A small multi-label audio tagger, trained from scratch.
Model: 7.26M parameters, log mel input, norm rmsnorm, activation gelu_tanh, layers 10, width 192.
Training: muon at rate 0.029, 7600 steps, batches of 512.
Rows from block 2 of a small multi-label audio tagger, named by matrix and row number. Rows with one number belong to one neuron. Each number is 128 + 32 x the weight over its row's rms, rounded and kept within 0 to 255. All counts start at 0.
After each neuron's rows are labels from the 100 clips, of 14848, where the neuron reaches its highest value: "lies over" is the class under the peak. Only what is clearly more common there than usual is listed. The data: short made-up English sentences, spoken by a formant synthesiser in many voices. In brackets: how many of the 100, against the usual share in percent.
# fc1: first MLP up (model.blocks.2.ff1.fc1.weight, 576x192), inputs 0-95
# fc2: first MLP down (model.blocks.2.ff1.fc2.weight, 192x576, transposed), outputs 0-95

fc1.357 [ 99 132 118  93 130  88  92 137 110 146 139 105  86 143 163 160 140 106 175 107 208 135 141 163  74 126 155 133 135 137 112 108 163 153 129 164 141 156 136  89 169 119 119 132 110 165 103  41 172 185 175 178 163 176 145 172 151 141  79 122 117 133 109 196  95 178 150 159  95 107 105 136 105 138 134 114 128 115 122 129 150 101 131 104 153 115 115  86  92 118 104 114 189  95 130  95]
fc2.357 [ 94 121 151 179 146 131  89 164 135 123  99 163 150 150  74 136 143 153 151 134 147 104 128 159 116 138 167 119  89  50 138 134 180 127 165 102 170  85 147 176 153 102 193 121 155 157  73 116 197 148 192 125 148 101 152 155 126 124 153  94 167 118  62 163 115 181 187 138 167  66 124 162 116 116 187 134 112  99 150 134 150  96 116 147  87 107 133 163 108 101 130 142 103  79 171 133]
lies over: /ʌ/ (34 vs 0.6); /dʒ/ (29 vs 0.5)

fc1.138 [127 152 120 102 176 158 138 106 116 129 161 147 136 100 121  79 139  96 166 126 132 126 151 111 102 132 118 154 125 121 100  74  85  99 170 143 171  56 115  74  83 186  98 152 106 117 164 130 106 133 124 107 150  99 123 149 151  91 192  98  67 201 125 110 162 120 166 108 101 195 156 160 146 135 150 101 152 149 102 154  84 151 165 107 103 105 156 112 108  86 118 143 140 182 175 120]
fc2.138 [176 192  93 123 118 148 168 111 140 134 129 154 171 125 108  71 119 124 146 193  68 141  82 169 137  94 126 137 108 117  99 201 113 122 141 215  83 121 102 154  83 162 110 149 100 143 140 184 118 135 172 106  95 107 139 117 137 178 143 100 105 144 115 127 127 173 156 115 131 127  98 144 123 157 179  85 110 115 126 121 133 123 125  69 101 153  97  97 122 156 158 181 115 164 105 163]
lies over: /ɝ/ (47 vs 2.4); /ɹ/ (44 vs 1.8)

fc1.122 [141 115 106 158 106  99 144 104 153 176  85 147 124 179  92  82 176 140  82 119 146 142 108 140 172 127  98 197 124 179  74 177 208 145 184  97 141 133  76  92 136 145 155  70 139 205 132 156 117 121  94  91 137 100 123 171 131 204 111 116 166 112 146 154  85 101 155 160 116 187 129 135 148 157 170 175  91  95 109 173 127 108 147 143 129 116 138 141 122 113 134  93 162  74 133  98]
fc2.122 [ 90 123  85 153 157 104 147 177 122 114 109 144 165 141 134 102 105 127 119 136 105 116 127 119 145  85 101  87 120 183 153  87 121 145 170 150 127  99  86  89 147 107 177 147 159  64 139 146  90 115 108  98 128  52  48  91  91 158  80  77 134 109 140 161  94 125 173 130  76 107 114 130 139 131 110 186 157 124 138 195  64 134 150 137 109 129 133 116 124 162 113 136 160 145  91 141]
lies over: /ʃ/ (47 vs 0.7)

fc1.200 [218 141  73 137 114 140 164 159 112 116 120 188 104 173 153 136  93 118 132 100 104 113  98  99 140 144 127 144 125 120 189 163 150 120 101  76  69  81 127 147  70 106 127 129 130 132 131 107 179 122 134 109 146 108 139  94 148 175 129 152 113 200 111 189 105 119 170 108 140 106 133 156 135 156  64 157 153 115  89 139 150  97 118 136  67 149 104  86 161  77 139 102 138 180 103 129]
fc2.200 [102 147 203 139 144 136 125  94 165 175 114 127 103 170 110 148 104  94  71 127 181  89 105 104 116 116 168 105 153 166 111 178 116  96 102 129 118 174 107  99  73  86 142  86  94 149 102 176 116 159 170 114 126 158 215 102 171 165 118 153 110 183 104  90 149 125 141  74 158 101 131 116  83 132  48 186 125 115 152 147 150 110  97 120  88 115  74 118  70 138 109 103  96 128 134 121]
lies over: /b/ (70 vs 0.8)

fc1.233 [ 97 127 117 113  88 103  94 160  88  87 128 123 111  85 167  91  97  84 131 152  93 179 146 136 164 144 100 116  65 110 106 115 154  75 118 149 140 150 161 122  85 115 135  74 171 124 171 116  71 120 106 191 157 132 171  79  99 182 144 111  68 122  67  79  84 131 163 158  94 149 123 143 185 154 118 125 121  93 157 163 174 132 116  94 112 209 125 103 136 136 185 128  73 108 198 207]
fc2.233 [167 129 109 242 132 120 130 163 156 155  81 155 100  88 134 163 147  68 161  88 123 130 119 104 185 105  89 122 140 140 137 108 126  83 157  68 129  85 137  28  55 151 152 142 121 110 102 107  97 151 106 163 104  78 177 113 167 125 118  61  61 226 110 171 165 204 153 122  96 135 146  88 107 119 156 139 110  78 136 162 127 136 150 126 124  72 125 127 131 163 125 130 120 110 128  98]
lies over: /dʒ/ (54 vs 0.5); /tʃ/ (34 vs 0.6)

fc1.10 [138 110 141 145 131 128 146 119 174 168 130 167 130 123 136  83  91 140 107  89  57 164 151 110  78  98  89 166 196 126  95 157 173 132 148 122  92 102 192 132 170 147 153 111 120 112 123 123  17 138 125 113 143  61 132 104  88  98 143 121 131 159  98 136 169 110  96 146 158 137 121 103  99 157 123 123 134 163 139  88 103 130 167 130  99 143 146 110 123 142 159  93  72 159 123 174]
fc2.10 [184 125 149 125 170 127 103  90 162  76 149 151 160 157  92 122  64 197 134 137 149  70 157 140 142 160 112 154 147 121 121 167 158 225 150 120 141 112 116 128 191 139 170 140 115 124 172 132  65 127 187 123 104 111  91 173 132  89 200 108 190 112 105 153 126 115  81  95 103 145 127 115 108 148 105  76 176 197 158 102 134 136 135 115 134 123 112  91 142 165 143  88 160 145 145 145]
lies over: /v/ (48 vs 0.5); /ɹ/ (35 vs 1.8)

fc1.565 [112  94 111 139  75 127  78 135  73  79 140 140 125 158 165 158 122 142 107 174 146 104  66  72 124  95 111 144 140 139  96 108 184  91  97  73 119 128  89 103 100 170 166 212 100 117 188 146  90  32 168 198 111 118 112 180 110 116 130 140 148 131 156  98  70 123  97  83 101 145 110 141 178 143 105 133 144 191 118 101 196  83  75 126 138 131 132 106 156 148 205 145  99 188 105 131]
fc2.565 [109 143 164 141 137 181 149 128 119 130 181 102 157 150 175 180 144 156 155 138  88 140 104  77 119 137 105 109  88 159  87 127 106  99 122 130 143 129 128 127 232 116 150 144 176 161  83  35 170 124 113 185  75 127 125 137 114 147  83 174 182 117 137 157  60 131 142 161  96 123 126  96 113 148 144 109 139 147 111 113 156 141  98 144 115 148 103 150 136 190  96 124  58  87 122 145]
lies over: /oʊ/ (39 vs 1.8)

fc1.467 [121 129 194 167 124 169  91 152  98 118 155 168 200 167  91 129 120 118 108 137  65 121 115 142 105 164 182 153 108  71 122 117 117 154 101 133  79 106 185 103  49 171  89 140 141 107 120 139  98  98 206 152 128 127 118  60 105 128  94 143 119 158  93  95  89 151 176 168 155 103 147 133 128  64 124 109 203  61 129 131 155 124 187 121 108 122 110  93 142 124  92 171 132 149  83 155]
fc2.467 [139 203 149 136 144 123 141 149 138 166 114 141 126 136  69 164  87 171 140 142 107 156  91  98 154 208 141 149  94 101 137 103 135 150  82 163  63  76 116 109 117 148 166 114 158 131  98 109  76 110 142 215 146 177 115 148 137 204 119 140 124 160 160 142 186 155 115 136 147 116 189 185 118  88 141 117 136 149 146 147  61  97 106  65  61 126 148 105 113 112 208 110 129 120 134 133]
lies over: /ɪ/ (99 vs 2.7)

fc1.96 [ 86 132  90 106 146 112 116 120 121 120 119 218 157 112 125  63 136  64 175  94 107 173 107 111 130  99 122 123 121  97  77 106 126 107  83 115 140 108 153 110 142 135 180 170 159 142 145 117  85 137 124 124 180 128 102 137  68  52 134 135  99 176 185 134 143 140  97 170 144 132 137 160 120 114 120  85 128 165 123 164 149  39 104 154 133  86 161 131 177 201  70 124 168 171  70 121]
fc2.96 [168 148  57 154 143 168 121 114 125 105 133 149  60 125 189 146  92 143 112 158  94 114 144 150 132  85  95 166 120 151 100  97 190 123 143 122 137 112 111 154 136 161 122  80 118 108  87 154 115 108 114 124 111 207 112  69  46 110  93  89 174 199 123  87 159  90 177 121 204 132 132 133 128 225 142 130 119  80  94 108 196 118 157 140 126 108 133 113  93 206  76 128 120  95  67 119]
lies over: /v/ (56 vs 0.5)

fc1.308 [127 153  94 139  94 114 114 124 110 118 219 126 137 196 119 142 128 128 137 145 101 164 120 173 131 155 136 136 115  99  61  95  94 171 208 146  81 138 147 114 191 170 105 104 184 151 119 106 113 165 122  53 100 130  93 141 166 103 138 143 114  90  91 167  68  79  94 140 122  82  67 153 151 122 107 131  69 180 152 185 113 107  97 133 108 111 138 179 118 158 133 192 133  95 126 128]
fc2.308 [114 149 166 110  95 138 144  64  99  93 137 158 135 117 129 120 104 139 174 128 164 134 133 134 105 178 113 174 223 146  98 122 126 151 118 108 115  69 124 126  64 124 168 179 205 125 109 144 194 135 163 120 109 123 166 158 129 148 107 116 152  87 146 151 129 115 150 131 122 132 183 108 108 168 177 182  97  76 137 152 108 151 154 186  71 108  71 109 128  91  64 146 103 164 135 131]
lies over: /k/ (60 vs 1.9); /æ/ (36 vs 2.1)

fc1.217 [128  84 120 189  97 172 103 133  97 110 122 108 173  87 135 112 123 153 121 115  65 197  66 142 131 107 155 124 174 111 137 115 118 127 122 161 131 103 132 130 159  72 138 155 152 105 112 112 146  84 129  97 168  82 123  66 109 122 109 158 167 143 126 141 159 139  88  98 148 104 182 107 108 135  89 104 214 138 144 105 134 133 174 111 131  92 136 114 174 134 162 119 167  77 171 129]
fc2.217 [ 94 185 153 105 164 111 132  96 125  63 128  97 140 134 164 161 125 107 148 147  98  80 152 144 137 126 103 153 104 173  93 157 140 116 203 166 149  92 119  92 144 203 103 117 104 180 133  95 105 111 140 217 165 127 160 151 142  70 128 137 118 164 137 155 154 144 123  78 118 138 188 172 124 121 176  85 175 125  49 136 150 131 181 167 136 170 142 157  97 127 151 144 161  80 141 118]
lies over: /oʊ/ (44 vs 1.8)

fc1.57 [193 116  47 117 151 194  93 128 139 128 111 143 129 140 131  77 123  91 110 129 144 111 180  90  73  85 156  92 118 136 164 109 138 118  52 129 128  76 145 118 189 157 194 109 156 150 119 121 178 127 142 113 145 135 126 141 115  83 128 133 140 161 176 143 112 196 131 137  75 128 108  88 114 156 128 130 179  98 118 164 135 179 124 122 147 151 128 127 115 126 139 134 158 155 131 145]
fc2.57 [ 91 171 101 135 177 134 141 151 125 130 106  93  95 144 115 125  88  96 122 124 148  85 200 111 128 119 123 106 176 131  81 113 184 124 171 177 214  82  97  76  77 150 113 107  98  91 103 144 131  95 159 153 147 129 143  92 148 162 130 164 142 143 125  90 123 137 180 148  80 131 167  94  93 144 154 134 156 153 134 113 193 116 108 188 126 119  16 167 121 147 136 140  96 172 138 154]
lies over: /oʊ/ (31 vs 1.8)

fc1.345 [ 99 128 164 149  93 119 130 125 190 166 133 184 177 193 159 134 142 107 141 117  93 163 142 141 173 148  91 104 136 149 140 136 176  76 106 177  61  98 113 122 158 105 202 114 117 189  91 149  58  93 140 132  91 154 105 108 116 174 149 139 132 144 152 183 134 156 102 181 116 151 116 167  82 107 134 134 154 133 132 137 137  95 179 100 148 136 186 151 104 106  91 117 130 187  97 149]
fc2.345 [131 109  97 166 134 110 120  75 157 123 129  92  86 136 119 102  79 103  91 124 108  99 126  83 176 155 194  98 159 146 119 143 108 192 146 155 146 117 105 157 169 132 162 112 141 206  72 145 103 160 136  57 177 136  55 157  94 161 101 122  70 180 102 132 148 112 107 150 166  92  94 140 148 134 129 111 126 132  62 111  79 176 181 135 107 165 197 123 126 187 111 132  68  95  91 193]
lies over: /v/ (50 vs 0.5); /ð/ (34 vs 0.6)

fc1.179 [175 106 153  91  95 133 154 144 140 147 123 150 116 161 143 126  89 188  98 148  99 166 116 108 105  93 152 154 136 121  90 125 110 178 110 132  84 131  89 185 130 155 120 178 151 108 136 168 173 109 126 136 153 132 177 117 117 194 207 122 120 154  86 118  90 139 127 125 179 163 159 129  88 119  93 144 162  74  80 143 136 100 174 144 174 108 165 159 128 110 152  72 139 103 116 145]
fc2.179 [141 131  69  89 129  97 180 112 105 103 122 105 191 138 132 108 146 110  95 137 121 100 116 104  75 165 126 110 130 106 118 133 159 164 192 148 149 170 108 134 108 123 172  97 112 135 107 163  92 112 191 146 117 179 121 127 130 153 142 126 179 155 127 170 181 146 147 149 149 122 135 143 157 133 122 140  82 116  83  46 117 190 160 139 134 165  86 182 107 148 120 200 118  97 132 182]
lies over: /oʊ/ (28 vs 1.8)

fc1.528 [164 107 117 145  61 112 151  73 126 211  64 164 112 105 194 110 137  84 146  43 143  96 125 165 114 117 118  99 103 125 101 145 123  91 105 152 106 123 119 122 103 156 122 144  84  79 123 172 101 153 110  87 113 164 140 156 117 137  97 174 105 175 159 175 131 170 116 163 130 149 124 101 121 136 160 134  96 150 110  84 149 164 129 201 108  81 111  95  72 105 123 175 131 135 127  94]
fc2.528 [182 117 141  78 106 141 133 111  95  77 153  93 149 136  98 147 117  60 102 106 158 131 149 141 138 109 137  87 174 159  70 102 160 166  96  69 149 116 155 140  95 143 192 135  77 145 123 106  54 119 130 125 127 118 129 123 105  80 159 198 139 178 113 102 179 108 138 180 147  98 178 119 133 179 142 150 104 111 145 107  99  84 126 128 142 127 109 209 103 136 100  99  69 165 129 124]
lies over: /v/ (68 vs 0.5)

fc1.533 [ 86 109 176 120  86  70 101 121 191 166  67 174 138 112 107 142 123 123 113  78 157 110 145 157 117 166 111 102  93 141 134 204 179  83 145 105 141 166  95 147 165 165 183 101 122  87 118  64 156 109 106 136 120 156 150 131 149 126 146 131 147 132  52 185 119 124 104 147 127 110 131 138  48 118 100 140 107 111 139 103 150  97 159 148 164 112 118 138 146 107  73 148 104  64 106 149]
fc2.533 [ 78 135  90 144 166  98 164  67 114 161 184 104  78 165  89 111 108 166 110 119 122 175 144 145  67 102 170 128 132 141 130 153 159 167  51 117 162 163 153 204 149 146  94 162 109 144 100 118 105 162 182 144 185  97 140 128 140 111 173  76  99  82 127 163 167 147 140 128  91 132 168 134 117 158 116  73  63 147 115  68 182 114 151 129 110  90 136 122 137  57 152 115 102 159 141 135]
lies over: /v/ (33 vs 0.5)

fc1.219 [168 139 183 103 122 105 174  96 199  99 181 177 147 161 168 199 152 109  98 120  85 145 162 200 125  94 155 128 128 161 183 119 165 192 111 108 121 104 126 110 168 127 124 126 104 138 134  93 151 125 177 146 100 159 141 160  62  99 157  95 111 101 115 113 139  70  96 182 129 114 174 159 132  88 109 125  90 124  73 112 166 125 177 125 100 159  96 150 122  66  91  97 112 120 167 123]
fc2.219 [ 88  85 161 119  93 183 108  98 162 133 140 129 120  55  97  71 129 129 165 148 125 156 134 108 113 171 132 128 105 154 164  72 154 149 136  77 161 118 108  84 158 134 133 116 174 129 159  90  89  97 138 155 146  95 133 202  77 153 173  75  81 104 132 139  76 139 188 156  87 132 177 170 119 136 164 188 115 107 135  90  97 151 184 153 116 117 165 130 142 184 134  65 133  60 122 188]
lies over: /ʃ/ (35 vs 0.7); /tʃ/ (27 vs 0.6)

fc1.361 [109 130 134 178 114 136 142 167 136  80  90 130  88 151 125  56 151 112 178 126 146 130 147 147 166  39 161  88 164 141 122 157  75 105 116 178 122 110 111 141 102  86  90  96  91 177 116 145 156 137  86 132 187 122  93 108 168 104  78  89 157 155 160 153  98 196 157 120 171  83  72 115 163 138 145 134 181 140 110 134 149 179 155  83 123 129 155  94 135 144 160 119 144 140 112 109]
fc2.361 [ 97  46  93  74 183  87 117 160 180 150 149 119 120 106 115 123  81 166 153  88  84  87 138 108 169 125 153 146 102 146 168 114 142 106  43 156 103 140  79 102 129 133  76 153 111 137 109 185 115  97 108 126  93  76 143 153 165 176 126 135 116 151  89 158 118 121 130 114 134 149 119  92  94 120 132 125  94 180  80 131 140 155 140  60 121 134  79 124 150 212 139 170 117 166 111 128]
lies over: /ɪ/ (26 vs 2.7)

fc1.521 [177 152 129 136 104 144 164  69  91 116 115 133  76 180 227  73 174 182 145 101 112 107  60 128 139 143  91 151 102  90 117 107 138 161  77 126 116 123  46 164 170 183 133 140 147 162 134 141 146 108 169 107 155 117 183 155 156 165 120  64 152 116  83 174 117 108 178 188 117 158 131 189 138 107 103 128 136  96 114  92 148  91 111 139 143 104 113  85 136  99 134 111 156 115 111 132]
fc2.521 [176 103 136  98 107 106 136  73 139  81  87 117 153 156 168 148 105 184 159 145 176 148  77 111  89 154 122 121 121 154 139 106  57 131 130 106 144 131 164 117 139  99 163 127 177 103 120 136  73 130 162 117 117 105 134 113 139 132 159 159 102 178 127 132 133 108 117 140 105 162 159  86 126 146 100 182 183  99  99 136  92  89 160 147  80 127 103 101 148 161 167 110 119 124 138 116]
lies over: /dʒ/ (37 vs 0.5)

fc1.118 [128 117 164 111 150 170 123 183 145  77 145 138 159 197 120 154  71 129 117  84 134 130 141 126  69 119  69 115 159 138 103 120  73 113  80 204 146  94 189 164 131 152 136 158 159 160 150  88  89  77 160 130 175 158 111 134 138 134 152 113 124 107 170 151 126 147 146 143  93 134 150  91 135  78 143 140 131 143  90 130 107 137 126 176 140 115 111 180 110 107 191 151  84  87 116 104]
fc2.118 [123 143 149 161 174  98  86  88 174  73 111 139 161 164 161 185 171 145 101 139  76 102 104 147 101 128 137 102 159 165 148 159 110 153  63 203 115 136 169  99  92 121 136 103 157 168 149 107 113 121 138 158 164 137 157 112 132 179 146 195  59 134 148 147 195 140 126 193 174 214 121 119 127 101 115 152 164 111 112 124 188 112 141 194 125 101 107 140 121 114 185 143  66 105 179 135]
lies over: /k/ (53 vs 1.9)

fc1.234 [100 144 116 131 124 160 176 102 101 140  89  91  58 111 162  89 176 118 130 109 157 171 103 128 169 113 125 130 145  70 127 111 135 125 118 165 125 123 129 134 165 114 111  63 111 130  94 106 177 186 130  93 153 120 176  85 151  75  85 126 100 118  64 118 117 114 122  68 108 145 181 165 111 102 131 104  78 146 134 210  89  73 196 151 103 115 132  89 144  92 146 140 100  95 101 122]
fc2.234 [151  90 144  97 114  91 160 150 142 148 142 131 153 139 116  85 123 110 126  90  21 149 163 146 131 105 107 111 180  95  99 117  95 131 199 162 119 196 150 126 117 137  80 114 165  58 131  66 160  74 113 215 118  87 125 148 166 139 185 141 156 102 142  80 220 105 131 121 127 106  76 170 169 178 183 105 163 116  98 114  97  97 112 160 153 120 149 106 155 114 124 184 100 131 133 113]
lies over: /k/ (36 vs 1.9); /ɪ/ (25 vs 2.7)

fc1.82 [113 181 100 132 164 118 120 148 147  47 118 156 109 123 155 141 172 160 171 148 164 133 158 122 103 144  73 132 141 145 124 141  74  73 152 182 132 116 122 137 144  78 101 176 172 133 152 132  70 182 172 145 152  94 167  79 158 153 176 165 144  88 123 190 122 107 168 117  85  39  87 118 105  96 135  96 130 195 165 110 144  84 118 144 129 137 148 138  93  94 116 103 110 133 129 127]
fc2.82 [161 135 103 135 128  98 156 134 142 144 107 149  83 109 126 194 121 141 107 101  80 117 137  78 114  88  99 141 160 158 160 117 147 121 139 116 175 116 119 154 118  98  95 126 185 199  95 147 128 133 119 101 147  56 117 149 155  78 131 175 111 228 145 155  98 100 108 118 171 195 155 110 135 133 145 134 128 152 134 101  92 154 139 127 140 138 118  86 168 167 148 196 124 143 127 161]
lies over: /k/ (67 vs 1.9)

fc1.204 [136 146  97 116 127 113  70 159 125 141 136 152  76 160 195 110  91 132 111 101 118 169 130 169 111 153 100 157  90 112 127 101 149 108 132 151  93 118 177 107 117 117 152 128 124  82  95  71 126 132 160 137 169 181 156 149 151 110 185 116 113 177 123 173 138 142 149 147 108 122 143 171 155 122 125  93  96 119 172  80  84 127 146  88 126 116  87 117  67 138 136 126 167  49 128  78]
fc2.204 [147  99  76 127 104 126  85 185  47 109  98 181 160 143 183 100 144 111 169 115 135 118  59 175 152 166 133 143 160 141 139 102 135 100  81 120 125 135 125 150 128 171  81  78 176 105 140 123 157  81 125 150 158  84  98 162 131 112 143  87 121 136 132 127  90 137 116 148 148 117 125 160 122 155  80 189  99  58 169 114 139 144 120 152  83  60 123 119 172  85 128 147  94 129 154  62]
lies over: /dʒ/ (29 vs 0.5)

fc1.337 [143 104 134 136 112  78  80  83 135 163 154 139 141 116 165 156 124 144 128 129 142 133 117 166 102 133 125  89 130 149 133 127 147 101 105 159 157 100 158  84 108 152 130  75 118  99 157 150 115  92  58  78 140 144 112 120  14 115 116  92 149 167 144 145 120 136 125 165  80 119 117 125 107 115 174 159 168 101 123 154 202  61 122 140 123  72 157 203 121 174  89  83  89 156 150 123]
fc2.337 [128 153 142 140 120 126 141  68 150 132 111 101  91 112 155 138  73 105  88 158 158 148 118  86 145  90 114 130 122 195 158  85 132 138 153  96 117 151  96 109 128 158 155 116  86 178 105 116 127 159 171 119 135 157 125 102 147 164 102  92  84 162 138 138  71 108 164 128 123 144 108 117  97 153 178 115 107 144  91 136 102 160 148 152 134 157 184 139 162 190 122  65 174 207 123  99]
lies over: /v/ (38 vs 0.5)

fc1.394 [134 122 142 156 190 160  65 132 130  64  84 109 149 144  95 146 110  87 131 171 118 197 109 159 118 105  87 140 101 108 146 111 154 148  94 101 137 149 178 136  86 100 138 140 175 126 123 110 111  96 149 116 140 137 120  79 122 133 180  97 135 171 104  55 227 127 138 126 165 127 158 139 134 118 128 102 129  89 155 117 161 127  70 171 117 102 185 127 137 102 128 152 189  94 139 151]
fc2.394 [210  94 161 147 200 102 159  83 123 108  98 115 105 114 150 151 136 116 130 181 131 156 105  99  99 128 103 115  66 109 170 101 169  99 131 191 133 134 139 130 107 133  76 177 107 107 131 129 174 104 231 128 118 115 115 102  88 178 157 116 137 132  77 106 115 149 140 129 166 158  83 128 151 122 107 135 102 123 114 126 150 150 137  79 142  79 191 121 107 113 160 139 131 158 134 100]
lies over: /oʊ/ (29 vs 1.8)

fc1.387 [134 101 137  86 113  83 120 132  78 117 113 198  84 181 198 110 148 125  80  94 122 157 135 153 168 181  50 101 115 165 170 124 108 118 145 128  49 145 120 198 128 105 126 149 151 167 126  91 113 133 130 122 164 133 132 153 109 142 102 147 150 130  97 176 100 101 152 150 142 147 123 181  96  71  76 162  67  76 141  79 151 148 140 151 165  76 176 115 125 133 181 127 133 140  96 126]
fc2.387 [126 147 216  77 137 107 195 142 144 130  75 119 101 192 105  75 150 126 159 116 168 152 107 120 130  94  92 151 155 181 143 169 131 108  84 144 135 122 111 184  90 138 119 156 143  73 144 127 192 114 161  76 177  99 157 142 115 201 147 145  42 186 139 105 161 103 143 118 162 123 132 103 120 113  97 170 141 168 114  88 112 103 150 128 117 125 153 158 123 162 148 106 137 146 138 171]
lies over: /b/ (54 vs 0.8); /d/ (30 vs 1.1)

fc1.459 [124  72 166 112 202 114 117  64 117 145 104 111 152 127 152 108  97  96 148 111 186  43 111 167 127 136 164 124 110 174  85 102 205 122 126 129 108 103 157 149 114 132 134 161 161  87 117  63 131 150 140 146  90  68 148  74 108 129  64 122 153 103  89 165 156 128 165 129 146 128 135 138  99 105 111 107  61 148 107 198 137 102 107 104 142 126  83 129 128 115 135 131 128 121 115 106]
fc2.459 [164 136 108 167 134 150 128  90 160  95 115 123 115 140 113  85 181 133  92  99 158 104 144 155 100 124 121 144  77 149 153 116 130 113 177 130 115 109 102  71 108  90 173 134 127 163 157 132  80 157  62 126 109  89 171 151  87 152 113 182  92 186  67 119 197 157  80 135  90  88  58 144 120 112 134 128 130 178  96 164 114 139 118  58 112 118 156 160 115 145 130 154 102 101 126 140]
lies over: /dʒ/ (42 vs 0.5)

fc1.560 [ 93 118 153 137 192 130 136 111 122 161 165 157 124 127 132 189 161 161 124 175 164 112 158 124 100 183 177 124  75 150  39 107 143 183 137 135 102 102  93 190 108 171 117 138 156 125 110 131 133 161 162 101 158 180 113 101 172 156 119 125 177  98 148 148 145 103 174 158 139 185 172 121  95 103 140 141 119 101 139 146 161 126 151 131  85  90 127 173  96  81 128 162 175 110  97 167]
fc2.560 [105 178 185 118 164 104 150 117  86  76 116 109 141 125 139 127 142 222 120  94  90 185 116 149 114 172 138 149 125 136 190 115  70 137  95 173 161  93 141 136 134 126 120 170  99  89 116 158 176 165 169 146  93 110 177 138 108 113 120 147 134 115  86 137 124 124 148 135  80 138 157 114 122  68 156  89  36 154 136 130 110 115 140  53  85 161 126 141 138 114 137 146 113  85 168  97]
lies over: /ʃ/ (28 vs 0.7)

fc1.375 [177 146 162 107  93 173 102 128  84 104 137 107 116  75  78 114 123 151 127 155 138 115 119 107 147 111 149 133 107 135 209 165 126 136 122 174  93 120 130 102 101 185 112 169 113  79 127 111 145 207 125 139 143 169 129 178 143 195  84 130 159 107  84 102 188 129 135  91 145 124 117 148 139  86 130 149 115 117 155 105 141  93 179 115 109 126 166  92 125 151  80 149 107 123  70 141]
fc2.375 [116 155  81 117 149 121 167 125  95  86 185 131  84 128 104 129 145 179  83 142 134 109  96 110 104 173 148 163 132 141 143 132 139 175 133 145 105 157  69 135 102 175 114 130 108 126 121 130 145 134 162 189 146 175 161 105 112 172  82 189 116  93 124 153  85 175  88 129 183 178 173 118 162  94 115 153 122 117 134 116  99 124  96 106  92  95 140  60 142  78 144 160  86 141 152 108]
lies over: /ɪ/ (81 vs 2.7)

fc1.67 [193 172 139 154 135  75 103 150  89 156 121 130 144 190 146 111  93  70 176 106 151 133 137  77 103  82 103 110 137 132  68 134 116 109 145 108 147 132 172 159 156  78  88 140 136  91  98 116  92  95 145 132 151 115 192 173 140 164  80 132 150 122 102 103 181 157 152 103 156 125 103 184 111 152 180 128 132 143 140 114  96 122 148  99 178 134  92 142 111 105 117  95 102 144 135 112]
fc2.67 [113 121  72 147  78 125 138 137 114  91 137 136 118  73  76 108 106  87 143 120 110 206 101 104  85 106 147 147 101 120 130 128 136 132 200 197 154 113 131 110 176 173 188  82 132 127 114 104 195 145 153  87 111 148 178 125 182 131 124 142 158 136 104 127 129 175 143 136  94 180 107 113 104 114 147 110 155 178 122 149 184 154 106  99 180 126  82 146 164  81 155 184 121 123 134  63]
lies over: /ʌ/ (72 vs 0.6)

fc1.247 [199 119 140 121  76 117 185  88 124 151 164 194 185  81  98 165 169 128 128  89  92 113 135 107 138 107  84 127 113 112 136 113 146  93 130 137  94 123 146 118 136 137 167 181  67 150 140 149  60 155 106  97 118 125 145 143 157 139 113 201 120 147 101 117 139  66 144 101 126  75  71  89  86 113  99 111 130 127 126 144 137 145 160 119 116 180 202 162 136 145 138 116 167  88  59 139]
fc2.247 [119 105 154 117 143 109 216 112 133 145 122 176 130  70  73 154 168 123 125  98 147 140  85 114 118  84 141 140 119  76  92 100 137 165 103 146 173 180 113 189 116 144  89 115 101 158 121 166 114  81 129 126  82 103 143 166  97 143  94  97 141 143 142 122 152 108 109 115 132 132 184 118  35  96 125 156  46 128  94  87 105 186 125 202 112 117 136 172 104  58 117  85 133 122 153 166]
lies over: /b/ (87 vs 0.8)

fc1.392 [151 126 141 153 110 112 124 151  98  99 123 150 137 183 166 124 128 125 147 170  97 164 125 125  53  88  88 122 157  50  55 132  90 112 111 116  97 118 152 108  97  96 107 137 164  91  90  98 117  62  79  83 138  95  87  60 110 102 125 151 161 154 124 118 206  96 144  85 116 145  95 105  94 142 121 146 104 138 158 149  97  67 122 133 111 125 103 124 110 119 141 110 135 152 173 148]
fc2.392 [168 130  73 123  64 148 121 127  93 135 106 168 108 126 141 125 113  79 169 147 123 104 121  73 148 140 131 111 123 122 122 171  51 185 148 170 121 143 106 113 157 184 103 156 161 102 196  78  91 148 143 133  58 101 138 112 121 109  98 133 145 124  95 141 150 110 152  91 101 133 179 142 126 169 172  90 160 203 107 115 147 147  80 154 177 163 104 120  78 149 174 161 149 217 108  99]
lies over: /ɝ/ (27 vs 2.4)